Rows from block 2 of the fusion encoder of a small model that answers yes/no questions on an image's attributes, named by matrix and row number. Rows with one number belong to one neuron. Each number is 50 + 12 x the weight over its row's rms, rounded and kept within 0 to 99. All counts start at 0.
After each neuron's rows are labels from the 100 texts, of 14848, where the neuron reaches its highest value: "tokens" is the input token at the peak. Only what is clearly more common there than usual is listed. The data: made-up road signs on poles. In brackets: how many of the 100, against the usual share in percent.
# fc1: MLP up (fusion_encoder.blocks.2.mlp.fc1.weight, 768x192), inputs 96-191
# fc2: MLP down (fusion_encoder.blocks.2.mlp.fc2.weight, 192x768, transposed), outputs 96-191

fc1.95:42 43 24 42 49 46 46 55 44 43 39 60 32 61 39 49 52 42 42 53 45 54 53 45 63 73 28 54 63 39 50 56 71 31 59 49 71 47 61 29 29 43 53 34 50 38 62 44 56 49 55 45 55 35 67 53 72 41 50 56 51 65 24 75 54 61 53 51 59 58 38 42 48 27 57 51 61 71 56 56 58 41 38 33 42 46 58 61 48 51 80 59 55 38 40 62
fc2.95:59 46 55 42 54 46 73 44 41 36 56 54 44 58 44 36 45 51 60 62 48 50 37 62 48 40 52 52 53 53 58 37 36 56 42 47 41 48 34 51 51 39 56 47 65 45 43 39 58 61 30 25 44 47 55 40 54 36 38 38 50 39 50 43 43 45 67 28 59 46 53 77 37 56 37 48 40 44 35 61 69 53 35 53 32 55 59 33 62 54 42 71 61 57 53 61
tokens: "cross" (99 vs 1)

fc1.749:51 53 74 44 51 29 49 41 59 75 51 48 42 63 46 58 46 65 47 71 52 61 30 41 60 47 47 41 52 56 33 48 61 38 35 60 65 46 47 62 50 63 59 52 47 64 62 70 61 53 42 72 46 48 45 46 59 54 53 64 31 45 26 59 62 39 36 44 38 46 38 61 54 33 36 51 57 36 59 30 42 69 48 46 52 50 30 45 62 53 73 25 50 46 46 45
fc2.749:40 50 22 39 35 55 69 74 53 38 49 54 64 67 61 33 48 41 65 62 49 34 67 51 40 57 57 30 52 37 48 58 40 73 54 44 31 48 36 34 43 45 38 62 62 21 36 38 48 44 60 44 49 59 35 50 44 52 56 24 45 59 33 53 35 69 62 57 53 50 46 44 61 55 48 58 51 42 61 85 68 46 58 58 48 42 52 54 43 55 50 68 59 64 50 42
tokens: "R" (92 vs 0.9)

fc1.557:40 38 30 56 55 69 30 57 58 41 63 52 46 43 48 43 36 56 58 42 47 40 37 36 48 68 43 72 43 29 35 43 48 52 59 41 36 38 57 46 62 52 60 51 56 35 39 50 57 57 47 50 45 57 65 46 58 54 33 44 42 64 30 28 64 44 46 56 64 59 54 55 60 44 33 66 35 54 42 29 39 34 53 87 52 40 55 57 62 66 50 64 44 46 41 54
fc2.557:38 49 58 53 59 45 34 18 51 29 57 42 62 64 34 32 42 39 54 36 61 58 68 39 55 55 55 40 42 51 42 22 49 58 47 67 48 56 54 56 50 53 45 61 22 52 63 76 51 29 49 62 43 59 60 55 56 31 55 65 49 56 58 54 55 55 52 46 68 35 56 44 67 69 53 46 31 62 57 51 50 62 38 40 52 62 39 55 51 59 55 46 21 44 35 42
tokens: "H" (33 vs 0.9); "cross" (22 vs 1); "20" (22 vs 1); "10" (7 vs 0.9)

fc1.347:70 64 39 52 41 43 35 72 41 59 67 49 44 62 37 26 52 52 57 22 55 47 74 43 64 80 51 42 62 69 66 48 45 24 34 58 42 59 47 27 53 43 68 46 34 65 59 61 41 42 50 47 54 55 40 63 47 53 53 58 57 46 63 51 37 44 53 49 53 60 43 39 52 50 67 35 38 40 65 36 44 43 53 62 45 44 37 55 46 52 40 58 68 55 49 43
fc2.347:67 40 51 52 26 53 37 69 61 64 42 62 40 46 50 43 71 53 42 56 47 54 52 53 50 58 64 28 71 50 34 49 43 47 42 62 75 37 46 52 42 43 66 59 40 24 36 45 37 42 57 61 63 38 43 61 62 30 59 51 66 48 51 44 67 54 52 52 67 68 59 78 44 40 38 61 56 56 48 47 43 48 54 75 52 50 23 54 48 37 74 46 60 22 50 45
tokens: "H" (100 vs 0.9)

fc1.510:43 42 23 64 66 72 37 46 53 51 64 35 54 43 47 62 33 57 50 51 66 32 38 42 55 61 60 59 48 36 48 59 37 29 67 69 46 69 57 44 63 61 50 40 61 61 61 41 46 41 37 44 49 50 57 48 51 57 55 47 42 59 35 34 55 38 13 60 58 41 71 43 60 42 36 53 61 44 49 57 48 61 30 57 53 41 42 47 36 54 53 46 55 61 41 45
fc2.510:67 45 68 48 61 40 51 26 52 46 52 45 46 43 28 41 49 44 80 64 50 42 47 47 44 46 53 67 64 43 45 60 52 35 43 37 41 52 73 46 59 60 51 59 47 38 54 53 55 54 46 49 77 60 52 43 63 43 45 44 53 49 45 40 31 41 54 60 66 61 32 50 62 80 59 47 45 59 65 62 48 49 35 54 66 63 41 46 50 35 61 58 40 38 44 50
tokens: "B" (36 vs 1); "E" (16 vs 0.9); "H" (11 vs 0.9)

fc1.562:47 48 39 48 66 53 39 57 50 28 65 77 47 37 38 60 62 16 41 62 53 44 59 35 30 57 50 67 51 58 41 70 61 56 57 66 54 25 39 48 49 29 53 51 51 61 53 74 48 44 67 40 56 63 56 49 39 57 59 48 61 63 77 41 38 47 43 48 48 47 54 50 23 61 41 51 58 37 59 60 37 31 44 61 31 45 61 40 64 26 32 52 60 66 36 57
fc2.562:40 70 80 55 57 38 30 63 55 70 33 47 59 42 74 70 44 65 40 54 75 52 44 70 40 53 39 39 45 50 62 36 44 60 33 32 40 56 56 56 53 51 54 37 20 47 36 46 35 77 39 46 58 57 44 39 46 47 45 48 38 47 60 41 44 79 43 39 47 46 39 71 40 46 66 38 57 68 35 58 45 39 50 33 56 51 51 59 28 49 55 55 47 35 58 38
tokens: "orange rim" (93 vs 1.9)

fc1.637:46 63 69 54 71 37 34 57 44 52 75 37 39 58 45 77 71 50 39 61 71 60 38 43 43 33 48 60 59 41 56 66 35 53 53 46 73 25 63 58 43 49 48 41 30 52 45 53 49 35 47 44 38 50 45 47 47 80 39 36 40 47 42 51 39 53 48 52 26 67 65 29 64 42 74 56 55 66 53 45 32 44 59 57 52 43 47 44 44 44 50 70 50 52 28 60
fc2.637:56 69 74 54 42 58 48 63 55 41 61 45 30 54 53 50 31 43 46 73 59 71 37 61 62 44 58 47 48 41 60 67 58 58 61 50 64 50 42 28 55 62 42 28 40 46 47 45 37 28 30 65 30 38 53 41 41 78 69 48 46 56 31 58 37 52 40 37 62 63 42 69 58 60 55 42 63 60 33 41 56 54 75 73 47 50 40 41 46 34 48 34 39 61 29 61
tokens: "grey rim" (70 vs 2); "brown rim" (12 vs 2.1)

fc1.56:50 55 54 60 67 71 48 33 58 53 68 51 39 56 22 61 57 34 37 39 40 45 64 37 41 31 57 50 52 41 37 65 56 52 57 39 72 33 43 62 62 49 36 54 45 70 52 42 39 47 53 46 41 58 49 53 59 61 61 62 55 56 47 46 61 47 58 41 50 55 51 49 48 48 28 61 53 43 45 38 45 63 38 66 45 44 44 51 48 40 47 52 30 59 46 70
fc2.56:52 43 36 45 48 34 58 31 65 52 60 62 71 37 72 58 80 66 48 52 71 31 27 33 44 31 63 41 57 61 56 65 56 73 53 52 70 96 55 58 53 48 52 40 65 49 44 57 32 35 64 46 28 43 49 67 55 39 50 52 47 64 26 41 41 51 35 51 55 63 44 47 72 57 34 51 42 42 40 40 43 30 44 51 40 43 34 55 53 43 42 30 35 48 57 47
tokens: "grey rim" (45 vs 2); "brown rim" (31 vs 2.1); "purple rim" (20 vs 2.1)

fc1.227:71 52 64 44 50 53 65 12 53 37 68 69 50 58 36 64 50 36 37 47 41 65 57 50 48 50 54 52 30 42 21 44 50 39 57 42 55 34 65 64 91 49 48 34 64 49 39 60 48 33 39 39 41 52 59 33 63 31 41 34 37 56 73 56 34 45 52 45 58 54 52 42 30 56 68 61 52 51 61 29 56 55 54 59 58 50 48 40 57 48 70 44 66 43 38 64
fc2.227:28 39 78 54 51 48 59 66 50 55 55 49 56 57 46 56 65 52 64 48 57 34 40 53 55 54 58 43 73 68 61 56 38 59 38 56 58 47 45 41 47 38 52 43 40 44 74 46 67 58 38 39 41 63 54 52 46 72 45 46 62 44 48 29 60 45 50 43 59 51 76 28 65 54 62 59 56 50 38 55 42 48 34 32 59 37 71 71 42 60 45 36 37 57 58 46
tokens: "B" (41 vs 1); "black face" (20 vs 2.1); "brown face" (12 vs 2.1)

fc1.120:50 51 70 52 56 48 57 53 70 74 56 60 39 54 52 35 43 34 34 34 69 64 29 73 44 32 36 61 66 48 32 40 58 44 30 41 45 60 49 69 68 35 35 32 42 35 38 56 57 30 66 63 16 62 44 49 59 50 58 32 44 40 53 49 40 49 59 27 64 56 53 48 60 67 44 53 55 46 38 34 38 65 63 51 26 41 41 56 47 54 64 62 69 58 30 65
fc2.120:48 41 35 25 58 53 55 40 61 50 58 53 59 68 63 56 42 67 55 54 44 31 52 26 50 55 41 41 35 61 59 42 28 75 50 58 53 34 46 39 60 81 34 52 60 37 61 40 41 44 37 49 48 57 29 60 49 45 54 32 88 62 44 59 46 57 47 57 31 45 52 45 61 49 71 39 48 54 45 28 49 55 50 47 53 56 46 32 64 50 24 33 60 42 42 18
tokens: "grey rim" (92 vs 2)

fc1.201:40 50 48 58 44 61 29 51 45 66 58 65 52 40 45 52 44 68 52 68 52 50 31 38 36 36 54 58 23 53 45 50 41 51 37 51 62 29 61 47 69 62 48 17 57 55 50 67 54 37 31 55 41 46 64 40 52 31 34 52 33 46 57 69 52 65 53 40 56 49 74 60 61 72 53 51 47 47 38 18 56 43 55 42 75 44 31 73 49 50 64 38 44 54 54 33
fc2.201:44 48 49 51 45 63 38 59 39 48 49 48 56 64 53 39 26 47 49 49 39 62 55 46 58 52 36 28 32 52 50 53 41 41 47 68 32 64 45 64 70 66 69 80 42 40 64 47 83 49 48 68 48 58 71 56 53 48 68 40 51 40 47 70 58 50 44 49 37 39 51 62 48 39 48 62 34 33 43 45 37 28 56 62 18 52 46 40 56 43 64 58 48 39 53 34
tokens: "cross" (48 vs 1); "crescent" (10 vs 0.9); "arrow up" (10 vs 0.9); "drop" (9 vs 0.9)

fc1.399:65 42 37 68 53 18 54 57 37 50 46 50 31 56 60 51 56 22 57 40 66 20 41 42 66 66 57 68 63 47 56 48 48 60 60 44 77 59 53 27 53 71 62 38 46 63 56 36 38 55 51 40 50 39 64 55 50 56 48 40 45 45 39 49 66 52 59 52 64 62 59 46 34 55 40 36 37 43 64 51 49 46 26 27 68 39 30 54 48 31 50 75 35 33 53 54
fc2.399:54 24 33 60 73 83 51 46 38 68 56 38 56 56 30 40 50 44 57 56 45 55 49 41 53 55 59 59 35 67 41 60 75 45 58 58 25 50 64 58 33 58 35 31 43 47 61 42 58 46 44 52 65 33 55 66 42 51 57 46 58 59 48 62 53 53 44 50 51 64 39 52 47 58 51 45 62 66 71 46 44 70 45 47 75 49 32 46 36 49 28 60 40 34 53 37
tokens: "R" (35 vs 0.9); "H" (20 vs 0.9); "ring" (15 vs 0.9); "E" (12 vs 0.9)

fc1.645:62 40 58 66 47 60 14 62 42 41 69 55 45 38 70 78 34 57 50 53 57 47 32 48 27 51 70 56 52 36 57 72 35 48 39 44 70 66 50 37 81 55 63 45 42 54 61 62 59 46 45 44 50 75 36 55 60 60 58 49 57 51 48 36 48 62 49 33 38 54 39 58 60 51 51 64 31 46 52 31 48 49 31 65 46 57 54 29 50 31 34 40 49 69 70 47
fc2.645:38 42 69 53 38 61 70 58 55 67 50 44 56 56 31 51 58 59 47 29 36 53 43 61 34 57 36 64 56 51 63 39 51 46 53 54 59 39 42 56 40 60 54 56 70 43 40 50 58 61 55 53 55 49 45 58 47 43 53 48 18 50 54 55 38 46 45 70 54 55 41 48 46 56 60 49 47 44 69 17 42 48 57 22 40 32 38 63 38 35 36 47 39 50 53 34
tokens: "orange rim" (21 vs 1.9); "grey rim" (17 vs 2); "green rim" (17 vs 2.1); "pink rim" (12 vs 2.1)

fc1.410:64 44 55 26 43 47 69 70 82 51 45 42 64 68 59 59 59 62 42 46 69 52 59 26 36 23 49 51 39 60 53 59 42 22 33 50 64 50 51 45 53 39 54 59 24 62 60 34 57 64 48 70 39 38 45 55 39 50 25 52 37 73 26 64 41 48 49 60 43 56 42 58 53 42 41 64 44 49 42 54 39 50 40 53 62 58 71 61 48 46 38 50 53 55 39 41
fc2.410:43 38 42 60 47 41 61 52 54 46 34 69 61 63 66 61 33 41 47 61 31 47 38 57 46 40 39 28 48 46 71 62 46 54 40 41 48 35 54 50 52 51 57 46 54 54 51 53 50 51 69 57 37 57 49 31 76 60 72 28 39 63 34 34 58 52 26 52 52 53 49 57 47 42 76 46 55 52 37 51 65 37 54 54 58 58 49 35 58 60 48 75 33 51 54 69
tokens: "grey rim" (52 vs 2); "?" (17 vs 0.9); "black rim" (7 vs 2); "!" (7 vs 0.8)

fc1.36:35 52 64 57 58 23 32 32 51 45 67 47 57 33 53 30 59 53 59 29 45 39 62 47 51 62 42 70 53 49 58 38 24 34 47 65 65 31 51 53 49 62 53 40 58 64 53 49 50 45 67 62 45 65 71 54 42 56 52 65 24 54 41 58 56 57 27 66 63 41 56 41 49 45 67 64 39 56 75 50 63 44 55 43 68 52 42 51 58 53 49 56 24 43 31 45
fc2.36:50 42 44 51 54 42 43 58 65 57 51 48 69 44 55 56 45 33 67 47 44 34 56 36 53 70 67 54 59 46 55 55 37 32 57 40 43 71 66 63 38 69 65 69 45 61 68 71 51 57 62 40 44 40 58 44 45 42 45 58 74 53 41 64 60 46 53 48 63 58 43 40 54 45 40 50 55 64 59 41 33 53 46 51 33 50 46 54 41 67 58 45 41 45 40 57
tokens: "H" (17 vs 0.9); "R" (16 vs 0.9); "star" (15 vs 0.9); "B" (12 vs 1)

fc1.349:59 58 42 33 54 35 22 53 47 08 61 34 47 42 56 68 33 76 58 41 67 45 56 41 45 54 42 48 56 38 47 23 50 30 61 40 53 48 56 51 54 34 45 48 57 36 56 39 53 45 50 50 68 34 69 48 55 33 47 59 56 53 33 57 66 66 57 51 39 50 41 38 27 51 46 69 61 58 53 59 33 52 59 47 44 51 61 48 53 53 60 52 52 33 59 35
fc2.349:46 49 48 59 47 54 55 55 37 52 55 72 47 56 51 59 44 58 53 64 29 63 61 52 50 67 46 42 51 47 48 49 67 63 54 30 55 43 17 50 48 58 44 69 56 48 65 52 44 54 46 54 56 39 50 55 48 58 60 26 30 23 41 52 38 43 59 37 59 30 23 68 65 33 33 54 47 53 52 85 51 34 53 31 54 58 55 66 63 58 26 51 46 56 51 50
tokens: "hexagon sign" (100 vs 4.4)

fc1.692:65 51 40 59 58 41 45 54 43 44 32 45 53 51 39 25 47 58 48 34 49 44 42 50 75 75 34 24 61 47 45 38 43 45 48 62 55 32 58 36 53 30 57 43 57 30 42 50 72 68 39 54 49 47 53 63 50 50 51 38 57 68 72 38 62 43 52 44 56 58 52 59 53 64 94 34 57 27 34 51 45 51 49 39 44 55 58 59 39 73 67 65 64 28 42 58
fc2.692:45 64 47 38 31 63 45 61 43 49 52 62 63 43 48 42 34 54 42 53 59 45 53 49 44 33 42 31 74 42 56 43 49 44 62 69 41 35 49 27 53 66 30 54 67 54 52 49 38 64 41 36 52 65 33 59 62 28 37 63 42 58 38 35 54 70 41 57 41 40 43 42 33 44 35 51 53 49 44 58 52 53 35 49 52 39 73 45 60 50 69 47 92 66 61 55
tokens: "cross" (85 vs 1); "bar" (12 vs 0.9)

fc1.33:40 73 50 49 67 35 54 50 56 24 51 34 61 48 37 38 59 49 64 49 43 57 53 25 33 55 08 60 51 47 49 33 28 46 41 38 59 24 59 49 26 54 41 60 61 43 42 33 59 35 35 35 65 45 79 41 49 60 32 29 43 58 57 33 52 46 46 41 44 34 51 67 72 45 72 65 51 55 30 46 58 49 58 46 38 65 64 54 31 63 76 55 42 73 69 57
fc2.33:62 53 69 65 33 55 64 45 52 55 42 51 43 54 54 55 42 43 57 65 31 62 40 45 63 52 47 44 49 42 46 35 57 43 38 67 65 46 72 55 38 42 41 59 43 41 42 65 56 53 63 52 25 61 40 48 58 58 35 70 63 52 69 68 54 57 28 58 51 42 72 37 50 54 36 70 52 37 75 39 30 64 37 54 46 57 29 64 76 71 39 47 64 53 49 49
tokens: "B" (32 vs 1); "!" (19 vs 0.8); "?" (14 vs 0.9); "crescent" (9 vs 0.9)

fc1.355:68 69 76 54 44 35 44 45 31 57 46 38 57 46 36 44 57 50 38 68 49 45 60 50 45 60 47 54 44 64 47 56 38 32 41 48 58 42 55 45 30 54 53 57 54 50 49 70 45 42 50 44 55 74 64 40 68 28 50 34 53 44 34 34 24 34 22 40 29 47 60 28 75 43 54 41 71 45 58 52 47 68 52 18 55 60 43 49 49 59 62 46 46 62 46 41
fc2.355:44 63 50 33 44 51 53 52 48 55 42 56 69 45 43 60 62 56 57 23 57 54 51 43 45 50 42 57 45 43 46 73 41 32 34 89 31 51 42 60 57 33 61 46 80 51 77 33 30 55 56 53 29 48 38 43 65 56 32 42 38 52 41 58 51 46 60 56 64 71 31 60 58 47 45 40 40 49 45 43 54 50 51 60 47 48 36 60 48 20 42 71 63 57 31 58
tokens: "B" (41 vs 1); "&" (20 vs 0.9); "drop" (18 vs 0.9)

fc1.193:59 48 58 53 41 41 54 46 61 62 61 45 60 37 58 40 37 28 44 54 58 54 40 35 53 49 34 37 55 45 35 50 73 34 48 48 34 46 47 42 43 53 59 48 48 85 77 52 46 72 62 69 57 33 77 48 63 61 23 55 55 37 34 62 73 56 59 43 42 58 53 37 48 57 56 49 52 55 52 57 66 58 59 70 44 68 40 64 58 39 37 61 43 58 52 57
fc2.193:46 43 35 46 40 33 26 62 58 55 55 36 52 52 50 37 68 44 44 52 41 53 71 35 36 47 47 25 54 30 63 54 50 49 55 49 47 45 61 51 41 47 50 53 67 42 38 58 43 44 55 46 45 53 31 62 60 45 39 57 39 50 36 49 50 58 57 58 71 65 63 51 50 28 44 59 51 55 57 40 46 18 43 60 67 40 55 29 24 65 53 62 41 45 53 41
tokens: "hexagon sign" (35 vs 4.4); "purple rim" (22 vs 2.1); "green rim" (13 vs 2.1); "yellow rim" (12 vs 2)

fc1.211:68 48 38 45 38 32 53 43 47 28 75 50 41 51 61 41 45 57 62 33 64 56 49 59 59 68 37 32 39 34 25 47 70 48 38 75 61 53 43 52 53 66 32 39 29 58 30 39 68 61 58 40 59 67 56 68 53 27 36 45 50 38 74 50 47 46 51 48 69 53 40 56 63 60 45 53 22 50 65 65 31 48 62 42 53 45 55 42 30 51 59 46 37 81 52 63
fc2.211:30 60 32 72 42 61 38 60 59 51 84 67 51 47 36 31 50 55 40 65 23 46 48 50 33 61 49 62 60 52 45 56 49 37 35 49 50 46 57 51 39 51 60 50 47 68 46 64 41 51 40 61 41 74 35 44 53 61 32 64 72 60 44 54 70 49 74 48 22 54 59 42 50 56 36 38 75 61 44 43 45 58 45 56 45 41 45 59 67 34 51 64 27 38 53 72
tokens: "H" (42 vs 0.9); "arrow right" (22 vs 0.9); "70" (9 vs 0.9)

fc1.26:51 46 34 47 47 67 52 60 59 49 38 34 49 68 27 62 39 43 33 51 50 49 60 40 39 48 39 56 52 50 37 78 34 35 47 50 52 36 29 64 53 46 73 47 62 34 72 47 66 38 54 63 53 43 42 36 57 46 69 60 39 52 41 52 51 60 66 56 75 64 74 61 47 54 35 51 31 56 48 43 71 44 31 67 33 48 41 51 44 51 49 31 35 39 46 49
fc2.26:50 42 47 53 57 49 52 40 49 16 56 70 50 61 72 51 50 56 68 40 41 42 60 53 30 48 39 44 36 56 46 64 49 45 64 59 44 62 42 57 53 30 53 46 45 74 43 40 54 46 44 48 49 27 35 54 42 56 77 46 42 57 23 49 66 59 48 35 37 46 44 64 44 39 49 39 35 72 48 46 40 41 42 25 58 64 55 48 58 50 61 37 21 60 37 63
tokens: "R" (23 vs 0.9); "&" (14 vs 0.9); "star" (9 vs 0.9); "%" (9 vs 1)

fc1.446:44 55 39 53 58 47 42 37 44 50 69 62 41 34 40 52 45 66 24 54 51 49 38 42 65 45 55 47 50 36 54 60 42 29 43 80 27 53 64 60 30 50 45 27 50 42 52 33 50 46 66 44 53 28 81 58 40 39 58 30 52 47 42 68 40 52 43 37 62 49 42 49 76 56 51 57 50 59 66 46 46 66 69 52 50 49 53 57 51 50 49 48 42 84 44 79
fc2.446:57 57 62 51 50 53 55 57 50 55 65 42 44 67 45 67 38 59 46 63 46 52 40 58 52 51 37 47 56 48 25 88 42 56 42 27 70 42 32 37 30 51 59 59 63 47 32 62 47 58 35 79 39 43 50 47 44 53 62 50 57 51 33 69 42 47 43 47 45 41 54 43 34 60 47 35 37 60 47 67 30 46 42 50 32 20 23 46 52 37 34 43 43 27 60 53
tokens: "grey rim" (45 vs 2); "brown rim" (29 vs 2.1); "pink rim" (12 vs 2.1)

fc1.705:45 62 47 64 61 46 35 77 26 54 43 49 38 51 62 77 70 54 53 46 39 34 41 43 36 38 42 36 52 50 33 55 34 39 63 51 58 43 50 57 51 82 46 53 45 46 49 62 60 79 45 51 39 54 57 50 50 67 59 39 42 31 58 56 68 36 40 76 48 51 52 31 46 28 31 50 35 50 39 33 63 63 55 56 35 52 63 54 52 47 47 48 61 40 41 59
fc2.705:73 38 59 40 43 72 56 48 73 55 57 36 52 43 44 41 51 48 37 73 48 18 43 33 56 48 53 51 62 59 51 36 54 47 75 61 77 54 56 70 42 37 52 34 56 60 34 57 21 40 62 36 48 59 42 31 47 50 22 57 41 48 66 33 62 61 49 45 44 27 50 54 54 67 55 55 52 52 51 40 55 34 51 60 68 60 56 58 48 43 53 66 40 72 37 36
tokens: "hexagon sign" (100 vs 4.4)

fc1.422:42 50 58 37 54 54 27 31 47 59 63 32 50 58 49 40 63 45 53 39 54 65 33 45 57 47 70 48 41 55 54 47 54 61 17 62 75 59 61 56 48 23 58 32 57 63 59 46 49 61 43 62 37 53 66 46 19 55 64 61 76 47 52 65 34 56 25 46 53 54 54 44 46 58 32 59 42 35 40 56 43 29 35 51 47 43 34 52 50 36 53 26 45 76 36 59
fc2.422:66 48 55 47 61 42 36 47 53 54 62 47 24 68 77 55 32 41 33 52 64 54 28 45 56 59 43 55 49 27 49 72 70 64 51 61 71 35 60 57 48 62 38 27 53 43 45 51 32 46 42 61 48 49 33 49 54 52 34 26 19 54 40 45 51 56 64 46 59 47 27 47 33 54 62 36 54 96 67 57 47 51 70 41 66 42 67 35 63 43 46 65 41 53 38 45
tokens: "orange rim" (92 vs 1.9)

fc1.100:54 49 65 62 43 54 55 47 37 63 50 26 36 42 53 54 39 68 47 47 42 42 63 39 38 18 65 61 41 39 45 51 44 66 34 63 49 35 36 46 31 61 47 39 50 61 57 43 29 41 47 64 61 51 76 69 70 75 65 44 53 42 54 49 41 61 54 46 42 59 44 46 65 81 68 48 35 58 49 29 47 60 41 55 37 46 44 40 35 44 38 45 41 53 41 28
fc2.100:49 59 59 36 53 78 40 38 51 56 68 44 42 59 27 42 73 60 46 51 59 73 47 44 55 79 51 54 54 45 50 71 38 44 69 69 60 46 42 58 58 62 45 64 57 27 57 61 67 72 41 49 52 32 59 49 39 47 40 52 31 56 47 42 62 54 48 48 49 61 43 54 50 46 40 37 59 61 40 55 40 30 52 55 53 36 54 48 65 45 59 29 43 18 52 76
tokens: "orange rim" (24 vs 1.9); "pink rim" (21 vs 2.1); "blue rim" (13 vs 2); "teal rim" (11 vs 2)

fc1.553:44 48 54 31 55 57 50 57 53 50 54 69 39 41 48 61 68 42 48 46 54 42 48 69 57 35 43 44 46 45 27 36 43 54 48 39 40 49 31 49 57 58 49 43 55 66 50 50 52 66 53 67 43 40 58 49 53 41 49 47 54 40 62 37 41 49 38 60 21 48 52 53 41 71 34 42 57 48 81 71 63 17 48 66 55 42 26 33 64 73 34 80 43 46 22 61
fc2.553:33 47 49 37 57 41 35 33 57 29 63 43 65 48 45 51 42 36 60 33 53 57 40 52 45 53 70 53 40 43 60 27 30 50 49 39 60 74 81 61 67 63 48 46 46 40 60 52 47 46 44 65 46 59 54 45 49 64 39 48 61 44 36 49 56 45 71 62 52 44 65 60 66 42 64 37 53 55 55 45 57 69 41 62 68 37 52 51 57 51 57 35 47 65 55 46
tokens: "B" (31 vs 1); "E" (26 vs 0.9); "50" (18 vs 1); "Z" (7 vs 0.8)

fc1.8:45 67 38 47 69 68 45 53 36 42 60 53 41 84 37 52 21 55 59 57 64 62 61 40 69 49 32 42 62 64 56 42 35 57 34 52 42 32 56 53 36 49 51 43 43 67 46 66 31 58 54 34 70 55 68 43 58 39 60 51 33 52 54 28 40 30 26 32 61 26 55 48 32 30 53 56 43 47 61 73 62 68 29 50 53 36 40 53 36 44 54 57 44 67 48 47
fc2.8:41 44 52 52 71 24 65 34 64 33 51 61 33 37 56 51 46 49 35 56 53 48 58 52 32 37 28 75 57 36 54 35 57 36 73 62 38 30 46 34 53 60 33 50 67 67 45 53 46 58 73 38 47 33 43 32 61 33 36 61 25 37 32 40 54 58 48 35 46 61 75 46 60 46 65 46 39 39 62 44 49 33 28 51 48 60 33 47 55 50 51 71 62 54 50 51
tokens: "H" (43 vs 0.9); "E" (37 vs 0.9); "B" (17 vs 1)

fc1.751:59 58 38 37 51 34 29 50 65 36 62 44 46 47 39 41 21 48 59 85 54 54 67 49 28 45 32 51 53 48 69 36 53 58 28 64 39 54 38 64 53 57 62 65 42 38 53 56 46 50 63 49 35 52 58 49 51 40 17 40 46 55 50 50 65 66 50 49 34 51 69 57 40 38 54 60 27 50 52 63 53 75 55 70 35 45 57 60 43 35 46 41 52 50 49 68
fc2.751:54 61 56 47 39 46 63 50 55 50 66 40 45 42 58 47 69 65 60 39 55 58 50 47 45 41 51 55 37 40 38 39 41 54 64 42 46 74 69 62 42 63 48 51 55 66 31 53 61 57 33 54 25 65 63 41 63 65 53 51 51 50 42 63 48 69 52 51 54 58 33 46 61 64 62 33 43 47 51 50 54 65 63 38 16 47 46 57 40 45 72 60 39 54 56 56
tokens: "H" (50 vs 0.9); "arrow up" (20 vs 0.9); "arrow left" (11 vs 0.9)

fc1.728:37 66 66 49 38 48 43 62 59 53 45 42 28 37 37 80 50 60 46 62 52 60 72 21 32 61 65 47 58 37 54 34 33 55 39 38 52 72 49 61 47 57 46 31 50 40 38 43 44 53 19 51 75 47 49 42 50 65 46 53 48 58 51 52 47 51 45 50 46 56 38 67 63 61 61 56 70 54 37 44 70 49 61 56 45 47 42 55 64 57 52 30 33 45 61 41
fc2.728:64 37 37 31 42 48 69 73 57 65 34 26 76 59 50 62 46 55 48 54 64 56 60 53 53 47 36 62 48 57 43 44 26 56 35 30 53 42 47 70 49 49 59 31 35 42 70 37 56 67 62 62 49 56 36 45 52 40 51 48 51 59 53 44 63 59 45 38 69 57 44 66 48 57 43 72 20 41 61 49 57 18 48 41 24 38 59 15 46 39 48 39 63 47 47 58
tokens: "struck through" (100 vs 3.4)

fc1.132:35 61 33 56 40 50 59 65 42 48 39 55 39 54 51 51 39 62 52 64 65 43 33 57 31 38 61 44 31 53 54 46 68 53 51 69 54 63 26 49 53 49 66 25 62 38 50 56 56 46 35 50 33 56 67 61 58 60 33 36 30 39 48 58 37 60 47 51 55 44 42 49 40 74 41 57 53 46 47 33 58 60 42 36 51 25 30 50 54 25 83 54 44 43 55 34
fc2.132:38 40 70 36 46 76 49 57 33 58 48 30 73 43 60 40 43 39 80 39 38 33 77 54 71 65 38 53 45 39 35 53 51 52 16 52 43 36 58 70 74 50 39 60 53 40 53 44 59 41 61 56 29 54 58 73 48 32 58 61 46 52 60 54 53 38 25 40 41 54 43 55 52 58 63 61 69 47 46 48 45 68 46 58 36 74 48 49 48 78 45 54 51 51 38 62
tokens: "cross" (21 vs 1); "drop" (19 vs 0.9); "R" (16 vs 0.9); "arrow up" (15 vs 0.9)

fc1.440:51 51 64 56 52 62 27 52 41 68 58 45 44 51 21 38 44 60 53 27 42 47 56 40 50 46 28 42 33 44 51 85 62 31 50 48 54 62 27 53 46 55 54 56 48 62 49 65 53 60 53 53 41 40 45 58 35 73 48 61 74 32 66 52 20 57 48 27 40 66 51 47 86 60 45 53 62 58 63 57 46 50 50 43 62 51 45 51 54 39 40 47 47 41 68 59
fc2.440:36 51 43 46 42 70 59 46 55 47 52 65 52 28 52 58 56 66 36 39 42 77 43 71 58 53 87 63 48 50 71 39 48 62 47 39 42 53 52 45 48 40 38 41 50 29 53 56 54 66 46 76 45 63 50 36 51 42 48 39 27 59 25 44 69 61 54 37 38 30 46 58 33 66 48 48 56 72 37 58 40 59 43 39 65 41 56 42 40 27 57 60 39 52 41 70
tokens: "orange rim" (38 vs 1.9); "heart" (19 vs 0.9); "teal rim" (12 vs 2); "grey rim" (10 vs 2)

fc1.591:48 63 42 34 49 49 53 42 37 59 54 61 43 32 40 41 62 40 48 52 54 28 47 67 44 50 76 53 65 25 42 74 38 60 51 49 44 35 63 35 38 61 40 42 53 46 42 63 58 62 51 34 51 27 57 65 44 40 43 71 37 59 69 51 46 53 69 64 39 40 66 56 40 46 62 78 45 49 38 61 49 65 54 39 39 37 50 58 40 61 60 55 42 40 48 66
fc2.591:45 48 60 50 63 39 64 43 37 65 68 35 53 29 48 49 45 54 56 51 36 73 52 40 61 33 51 51 32 62 54 49 66 74 58 43 36 66 33 36 51 46 51 46 68 47 17 44 50 47 41 41 37 48 47 55 45 64 22 38 61 52 49 49 44 74 37 52 52 61 50 48 55 34 41 51 55 41 56 45 57 57 45 34 34 54 78 60 48 63 34 70 56 59 56 42
tokens: "R" (40 vs 0.9); "crescent" (37 vs 0.9)